A small image classifier, trained from scratch.
Training: soap at rate 0.002, 24400 steps, held-out accuracy 99%.
Rows from block 2 of a small image classifier, named by matrix and row number. Rows with one number belong to one channel. Each number is 200 + 30 x the weight over its row's rms, rounded and kept within 0 to 999. All counts start at 0.
After each channel's rows are labels from the 100 images, of 14976, where the channel reaches its highest value: "peak on" is the class under the peak; "patch colour" is the nearest of a few named colours to the mean colour under the peak. Only what is clearly more common there than usual is listed. The data: drawings of small networks of dots and links. In brackets: how many of the 100, against the usual share in percent.
# convs0: first 3x3 conv, stride 2 (model.blocks.2.convs.0.weight, 192x96x3x3, each kernel summed), inputs 48-95
# convs1: second 3x3 conv (model.blocks.2.convs.1.weight, 192x192x3x3, transposed, each kernel summed), outputs 48-95

convs0.32,229,217,129,233,216,183,225,224,185,210,143,198,200,184,195,193,218,224,182,209,173,174,157,173,150,163,201,211,198,183,245,211,164,160,186,216,151,244,173,247,177,118,183,218,164,250,168,196
convs1.32,187,181,140,206,187,220,200,215,192,203,230,199,238,200,248,164,190,224,174,225,217,211,176,217,96,189,177,163,273,228,182,188,202,233,224,190,184,219,175,228,222,215,228,208,167,185,190,196
peak on: dot (56 vs 6.5)
patch colour: purple (43 vs 0.4)

convs0.137,156,215,207,184,184,236,222,210,217,209,143,216,228,181,204,214,228,197,160,212,189,144,261,270,159,156,185,187,227,161,207,152,243,196,130,214,174,179,214,189,186,190,189,201,199,175,193,208
convs1.137,111,193,202,176,237,195,118,169,205,245,201,188,219,258,284,188,240,185,191,200,221,167,178,187,171,176,220,210,160,221,188,216,207,192,165,177,164,177,260,276,206,178,172,253,209,237,183,210
peak on: link (43 vs 4.6)
patch colour: grey (65 vs 31.5)

convs0.93,214,209,161,253,247,201,212,179,213,173,242,181,185,198,185,219,163,203,211,212,196,199,157,229,167,207,219,174,190,252,223,217,186,197,192,236,163,291,164,230,182,166,218,199,201,188,193,239
convs1.93,224,211,247,193,189,205,243,157,219,170,237,209,222,254,213,218,225,220,201,165,186,195,187,196,152,159,166,198,249,196,227,201,233,137,170,229,204,249,187,219,234,258,196,176,229,171,207,153
peak on: dot (64 vs 6.5)
patch colour: blue (39 vs 0.5)

convs0.133,202,197,202,166,167,234,155,229,203,218,201,165,201,195,119,193,122,234,178,244,193,224,202,149,172,188,198,185,160,179,237,193,247,204,207,239,156,182,219,188,190,178,213,197,273,189,182,203
convs1.133,217,167,247,184,228,188,221,208,194,179,186,215,173,194,227,153,214,196,186,273,164,233,179,204,190,152,173,231,185,159,178,217,219,182,190,241,232,202,258,191,216,170,156,197,123,216,177,192
peak on: link (64 vs 4.6)
patch colour: grey (78 vs 31.5)

convs0.156,139,204,203,135,193,237,230,243,144,185,194,207,230,219,199,176,127,194,166,198,183,237,181,192,171,202,232,214,223,183,201,219,194,220,187,221,164,193,212,170,163,157,194,208,253,201,165,221
convs1.156,212,200,261,178,196,158,264,228,172,244,205,175,131,193,236,213,238,178,208,199,200,162,191,208,229,200,181,194,201,203,205,210,175,219,189,238,146,179,179,189,94,186,178,221,236,241,208,155
peak on: link (72 vs 4.6)
patch colour: grey (63 vs 31.5)

convs0.35,185,177,229,156,195,200,199,198,205,227,161,192,208,223,160,193,144,261,178,194,217,185,193,180,209,178,203,281,165,165,182,172,161,202,186,208,189,181,204,221,204,222,198,236,249,229,209,181
convs1.35,224,182,242,200,218,205,184,217,249,209,189,211,220,206,219,195,180,192,202,224,239,209,219,183,218,215,217,180,214,190,141,144,212,204,269,238,169,186,240,220,170,172,265,226,226,207,207,201
peak on: link (39 vs 4.6)
patch colour: grey (65 vs 31.5)

convs0.28,196,184,197,174,205,186,185,181,152,169,151,174,242,195,179,226,206,208,237,234,185,166,140,214,192,211,206,180,197,187,244,144,231,163,234,234,220,208,150,207,204,230,224,180,212,211,242,208
convs1.28,238,178,200,194,192,210,168,208,168,258,172,177,170,159,234,205,181,183,173,208,169,282,181,218,222,185,218,223,184,141,209,252,183,196,180,216,236,207,246,216,185,165,176,193,146,232,211,235
peak on: link (36 vs 4.6)
patch colour: grey (63 vs 31.5)

convs0.110,184,165,180,186,197,240,233,199,237,130,250,195,201,244,208,227,259,166,202,174,166,219,163,208,132,192,259,196,159,188,167,219,187,177,220,195,156,198,182,245,194,205,193,194,183,175,229,149
convs1.110,180,165,226,172,191,126,195,246,255,172,193,180,223,177,207,205,212,190,177,179,204,193,165,176,203,160,210,212,208,154,225,147,215,222,175,214,237,219,226,184,234,250,198,210,172,168,197,180
peak on: dot (43 vs 6.5)
patch colour: grey (86 vs 31.5)